Weights of a small image classifier.
Model: 3.28M parameters, 32-pixel images, arch gmlp, norm rmsnorm, patch size [2, 2], layers 8, width 192.
Training: 13500 steps, batches of 128, held-out accuracy 100%.
Data: trained on pixel-art sprites of 400 made-up characters on tiled backdrops, 197500 training examples, 8.7 epochs.
Rows from block 2 of a small image classifier, named by matrix and row number. Rows with one number belong to one neuron. Each number is 128 + 24 x the weight over its row's rms, rounded and kept within 0 to 255. All counts start at 0.
After each neuron's rows are labels from the 100 images, of 14976, where the neuron reaches its largest size: "peak at" is the part of the image that holds the peak. Only what is clearly more common there than usual is listed. The data: pixel-art sprites of 400 made-up characters on tiled backdrops. In brackets: how many of the 100, against the usual share in percent.
# u: gMLP up (value half) (model.blocks.2.mixer.u.weight, 576x192), inputs 96-191
# v: gMLP up (gate half) (model.blocks.2.mixer.v.weight, 576x192), inputs 96-191
# out: gMLP down (model.blocks.2.mixer.out.weight, 192x576, transposed), outputs 96-191

u.183 [124 144 152 121 121 130 138 127  90 108 131 124 117 105 144 140  90 147 160 108 110 102 117 122 113  93 157 110 114 120  94 131 134 128 157  87 127 117 166 116 163 112 128 118 125 100 109  91  92 151 147 123  93  94 181 117 166  85 144 125  64 122 121 127 153 152 128 128 114 130 107 125 152 162 121 104 165 145 147  83 117 104 106 150 129 113 129 134  98 127  89 140  97 123 127 146]
v.183 [102 155 141 175 111 138 117 154 132 157  84  90 131  87 138 133 132 127 164 108 101 127 142 141  82 130 103 171 201 168 148 179  79 123 122 130  82  99 128 123 139 109 155 112  81 110 166 114 112 137 119 147 144 143 113 113 146 142  97 131  96 118 125 101 112 126 120 115 128 162 143 171 114  97 162 152 106 142  91 137 134 157 123 129 114 128 106 121 131  90 177  96 136 162 146 152]
out.183 [105 158 124 110 117 118 121 151 118 119 131 142 147 105 135 102 164 122 145 130 146 146 151 103 170 120 133 147 123 122  90 142 160 179 143 138 157 121 106 136 132 153 115 117 157 145 125 148 127  93 152 143 109  97 107 130 114 134 137 160  69 126 150  85  88 142 117 137 131 139  98 108 104  75 114 169 151 107 158 143 141 138 127 140  98 113 123 122 114 207 140 161 119 138 189 189]
peak at: centre (68 vs 14.1)

u.385 [117 148 141 145 141 114 103  82  73 153  96 137 156 140 148 147 151 130  96 151 129 128 122 136  89  86 133 131 151 119  79 154  96 127 178 108 141 148 116  99 139  85 115  94 137 106  96 103 127 152 132 140  82 116 138 106 171  92  93 119  47 142  60 118 151  95 153 111 181 143 142 157 146 123 131 106 129 131 151 135  92 116 103 160 127 114 100  69 110 121 140 160 116 112 137 102]
v.385 [155 132 139 147 128 142 120 122 127 128 148  99 147 117 158 150 109 114 132 123 161 118 135 133 120 147 117 145 131 143 140 119  75 148 125 201 118 163 175 138 116 128 132 118 148 119 144 122 126 177 123 105 147 142 132 116 130 149 138 125 124  97 129 146 123 132 145 136 152 139 162 147 121 236 151 163 142 145 163 129 132 144  82 172 145 153  96 123 106 109 116 116 146 123 132 133]
out.385 [140 139 105 125 104 133 145 148 162 108 130 106  80 100 131  81 128 116 112 106 114 116 185 151 145 144 110 132 103  93  73 139 103 153 172 118 104 163 109 118 123 138 119 155 107 136 151  98 142 122 102 114 151 116 113 127 152 119 120 135 137 158 131  77 101 130 115 118 169 154 171 144  89 101 178 111 150 157 114 143 143 127  77 129 142 138 181 134 130 120 121 124 117 122 169 153]
peak at: middle right (35 vs 11.7)

u.496 [125 179 147 151 158 114 111  94  68 133  95 146 115 133 157 111 117 152 136 122  97 135 136 137 116  86  99 128 130 112  92 169 128 104 168 110 129 126 128 149 148 113 147  80 119 143 149 136  82 128  95 130 109 104 166 113 174 120  74 119  63 142  79 149 160 109 130 107 129 149 140 129 106 114 104 107 123 116 111  96  78 109 154 119 132 110 126 104 101  56  98  92 109 122 133 132]
v.496 [153 126 142 126 122 172 109 141 137 116 142 116 116 103 124 162 122  75 140 119 127  82  96 174 115 147 152 182 105 123 140 119  74 134 117 127 115 138 130  95 152 127 164 100  78 152 150  68 150 169 142  99 150 124 135 121 100 143 135 131 109 152 145 115 116 140 142  78 158 134 120  93 161 163 120 122 152 166 142 152 129 114 126 155 133 156 127 111 111 107 119 111  93 114 183 138]
out.496 [ 91  72 122  99 136 141 146 111 137  99 138 117 144 138 151  60 139 153 135  97 116 120 166 135 140 136 106 111 116 134  54 116 180 144 170 112  82 152 160  96 128 124 140 183  96 121 110 140 144 161 103  95 133 111 156 119 135  97 137 137 131 132 112 117 121 126 100 135 159 139 131 144  93 110 111  88 129 111  95  84  79 140  97  99 134 114 159 137 158 106  81 125 125 133 127 139]
peak at: middle right (31 vs 11.7)

u.136 [121 155 122 183 142 136 124 162 143 114  83 105  85 145 116  87  91 106 122  97 104 117 155 153 170 122 128 150 151 116 152 162  87 154 110 139  98 136 112  82 100 139 151 121  96 116 173  79 114 161  76  95 153 103 103 145 116 152 111 123 107 158 134  89 134 122 130 103 148 140 123 117 142 116 141 120  81 128  92 129  90 128 142  98 127 136 143 122 152 138 115  99 164 128 135 150]
v.136 [144 173 149 179 104 141 125 133 125 148  67 130 151  80 148 142 162 123 149 121 140 131  84 137 112 113 140 148 167 173 144 186  79  96 120 136 158 150 154 111 122 140 147  72 129 141 134 135  61 137 160 158 126 116 131 128 119 122 156 145  88 122 128 138 134 122  95 119 125 163 163 109 148 155 102 128 140 128 160 136 145 124 137 137 129 120  80 151  79  91 121 131 147 137 118 135]
out.136 [138 149  92 125  98 127 141 103 169  97 116 162 169 152 139 125 138  84 147 134 170 101 124 136 155 187 140 188 103 132 145 114 128 111 105 154 137 155 143 160 134 125 165 147 132 165 117 162 118 122 159  87 125 120 165 142  80 122 151 160 165 117 163 181  93 160 106 115 166 117 155 113 114 125  76 107 108 113 115 112 113 115 127 156 103 147 136 152 147 163 131 119 132 105 111 167]
peak at: middle right (62 vs 11.7)

u.100 [124 155 131 156  81 100 107 121 114 158  79 136 101 135 117 129 135 111 125 150 126 118 100 162 107 130 117 157 167 140  69 164 123 117 203 160 129 106 117 113 115  79 161 120 115 140 142 102  94 118 133 131 112 104 143  93 143 109 121 116 115 100  17 109 114  89 107 102 162 141 133 125 116 147  99  90 163  96 135 143 148 137 147  86 122 119 101 125 130 116 137 120 109  99 130 146]
v.100 [135 122 109 131 162 150 120 169  91 109 123 152 139  96 136  96  72 150 136 112 109 137 146 126 111  79 128  97 127 120 148 124  96  99 118  87 141 148 120 143 121 121 162  92 129 133 106 114 131 118  86 105  90 132 125 148 137 166  80 140  79 131 138 151 131 133 119 134 120 158 154 173 133 128 156 143  98 150 120 110  90 142 125 147 145 130 137 107 123 110 159 146 142 130 117 127]
out.100 [161 147 176 158 129 120 140 137 158 179  93  94 139  99 132 108 114 141 155 132 149 105 155 153 139 123 113 137 162 135 119 173 162 112 145 120 170 145 105  89 127 158 122 100  98 149 201 145 125 153 130 113 150 100  63 119 115 121 138 149 106 176 106 101 112 103 147  99 153 186 121 146 100 110 124 136 117 126 136 138  90 118  94  98 115 145 146 191 150 136 112 146 117 119 119  93]
peak at: centre (36 vs 14.1)

u.169 [110 111 158 119 144  96 152 113 129 117 100 124 111 136 110 145 144  99 103 137 131 147 139  94 138 105 155 172 127 148 101 137 128 163 133  87  94 104 154 100 110  80 121 154  58  94 114 136 102 142 138 134 118 107 124 166 121 107 128 158 101 108  88 114 127 132 180 158 164 111  98 117 114  95  95 142  85 150  95  87 119 128  84  76  96 132 101 113 156 147 103 120 115 127 130 131]
v.169 [126  97 120 107 161 105 135 123  76 107 163 156 122 140 151 114 102 156 118 105 149 125 123 138 111 110 110  70  89 108 153 104 114 110 112 151 156 176 150 126 113 144  94 125 161 116 118 164 148 150 107 136 142 121 141 106 143 108 116 133 102 116 154 156 139 146 115 163 164 151 150 183 102 132 132 138 168 124 160 150 105 152 130 143 157 130 119 136 133 114 122 153  92 113 114 130]
out.169 [114 120 136 144 125 132 124 114 130  88 111 116 168 126 154 115  87 103 142 108 164  83 121 144 154 139 111 123 135 135 161 136 134 142 155 153 132 126  76 147 137 158  98 125 117 178  84 116 158  75 131  89 149 124 158  91 121 105 122 108 120 114 113 197 102 112 109 107 153 116 111  93 137 139  88 145 138 113 142 165  75 114 182 172 116 101  84  92 113 105 119 157 116 143 170 163]
peak at: centre (62 vs 14.1)

u.192 [171 161 138 150 131 113  94 131 124 187  92 111 120  97 110 150 168 134 107 112  84 128 154 183 133 124 107 137 147 126  76 167 111 146 160  97 135 130  91 127 150 121 128  73 105 142 147 122 117 106 111 162 143 127 100  98 134 139 104 113 132 141  75 102 122 108 151  92 113 139 121 142 100 128 133 122 128 152 129 158  97 117 106 123 114 167 129 115 122 133 142  99 131 105 152  86]
v.192 [ 84 112 119 116 115 162 137 127 118  91 147 151 117 103 147 160 108 142 165 116  99 118 107 112  94 127 163 155  96  93 161 112 124 100 110 127 116 143 137 153 174 121 140 145 102 138 142  92 122 160 121 125 133 134 131 137 105 102 140 107  98 193 163 128 167 147 161 106 114 168 140 136 183 145 167 127 135 126 135 172 108 125  89 145 116 119 125  90  94  91 115  79 137 123 167 165]
out.192 [140  94 162  99 127  99 119 131 134 166 157 108 114 111 112 136 189 160 115 126 173 114 136 137  80 167 146 121 163 138  74  82 159 132 161 167 150 164  88 142  61 106 119 174 140 121 148 129 150 170 134 150 121 134 128 103 147 137 140 135 129 155 123  86 136 114 125 140 121 140 103 130  97 125 113 158 130 121 141 160 145 108 108 131 160 127 127 124  76 155 132 148 152 143  84 109]
peak at: middle right (28 vs 11.7)

u.88 [165 143 137 164 150 135  88 140 113 140 103 134 132  72 107 170 154  89 132  75 156 146 120 152 116 102 116 160 160 129  97 158  82 140 158 109 107 153 125 116  92  90 142  81  98 132 177 107 129 170 105 131 130 140 121 113 149 160 118 145  76 124  82 119 133  87 175  98 157 116 129 122 111 136 120 145 116 131 123 135 106 108 146 139 126 149  96 111 103 144 160 151 156  97 161 132]
v.88 [106 163 140 186 107 161 131 151 148 123  79 118 146  83 117 133 117 136 166 114 101  85 149 122 101 138 115 180 174 146 153 168  61 113 113 112  81 146 148 158 145 109 138 111  72 140 136  78 109 144 151 139 142 147 103 167 127 128 135 154 109 126 131  97 122 142 102  86 134 174 139 129 147 156 115 160 129 156 109 118 147 137 115 129 104 148 108 132 104 115 142 112 158 162 122 142]
out.88 [108  79 145  93 134 114 108 121 122 123 165 132 154 110 122 186 161 104 136 107 126 151  77 102 110  95 130 118 102 138  94  95 168 144 136 114 134 122 202 155 163 140  91 127 119 115  96 120 133 130 124 160 112 131 135  95 151 143 115 125 137 122 122 136 106 136 129 152 102 132 111 123  99 141 139 149 170 142 190 156 159 155  97 116 142 150 147  73  97 163 103 145 124 135 185 121]
peak at: middle right (47 vs 11.7); middle left (40 vs 11.7)

u.309 [104 145 127 170 107 147 137 174 127 128 104 132  88 133 171 135 196 139 149 114  74 182 156 120 163 108 142 114 158 140 135 152  96 153 131 125 113 108 105 137  99 119 151 120 130 130 135 103 102 122 106 120 114 140 121 170 148 174 140 132 102 150 118  79 154 144 125 121  83 157 137  94 166 130 145 165  81 149 136 171 125 126 169 156 120 138  94 120  85 133 117 100 151 131 154 154]
v.309 [128 157 120 157 100 137 153 186 133 131 118 108 106 144 159 112 148 131 150 142  53 151 170 119 164  91 134 116 135 141 132 163 113 149 132 110  98  90 144 119 160 147 147  93 141 129 123  75  95  85 104 108 119 113 129 170 138 150 152 138 107 140 123 100 139 125 100 132  86 160 159 106 143 114 114 140 102 141 135 105 134 125 137 173  83 141 122 141 118 119 120 104 132 144 159 149]
out.309 [137 138  91 106 132  88 149  97 133  93 120 132 142 123 156  97  85  98 166 111 179 131 128 167 184 140 159 161 110 153 126 139 133 131 108 119 147 103 154  82 159 130 125 120 126 133 143 175 112 155 128  87 145 125 127 114 125  74 142 161 131 112 170 147 100 122 106 166 171  94 105 130 136  99  78  96 126 106 101  86 112 122 112 152  93 146 146 168 174 169 121 128 136 136 113 136]
peak at: middle right (54 vs 11.7)

u.201 [146 164 152 177 136 162 117 121 150 144  60 143 127 158 110 173 199 101 111 132 133 173 148 113 110  78 142 144 144 151 121 184 118 134 128  96 121  93 138 146 118 108 144  98 136 139 113 129 104 124 146 143 113 113 129 131 112 126 130 136 115 146 102 131 126 136 125 101 105 106 164  79 127 108 173 129 138 163 103 116 117 148 150 155 117 119 123 103 120  93 119  96 144 139 183 132]
v.201 [144 164 136 180 122 144 148 115 148 130  59 141 140 163 144 134 160 118 103 132 124 159 116 104 131 105 154 153 130 162 132 192 119 125 115 118 132 141 142 122 112 122 113 130 117 115 114 135  45 126 155 141 117 121 120 158 104 112 142 173 112 122 130 132 122 131 103 113 145 145 191 125 120 117 117 140 106 159 126 112 114 104 121 138  82 141 138 130  95 144 117 107 155 111 146 121]
out.201 [100  81  84 113 149  92 161 105 135 106 145  92 129 131 137  95 110 125 149 147 156 149 158 111 152 129 126 158 102  86 142 118 128 156 106 120  90 125 146 114 129 134 124 144  85 123 138 154 168 148 115  91 170 147 116 117 132  91 158 155 114 113 164 150 129 126 137 178 175 125 140 117  97 113 105 131 100  99  89 141 129 130 110 117 121 161 112 107 180 136 144 142 121 147 155 156]
peak at: centre (33 vs 14.1)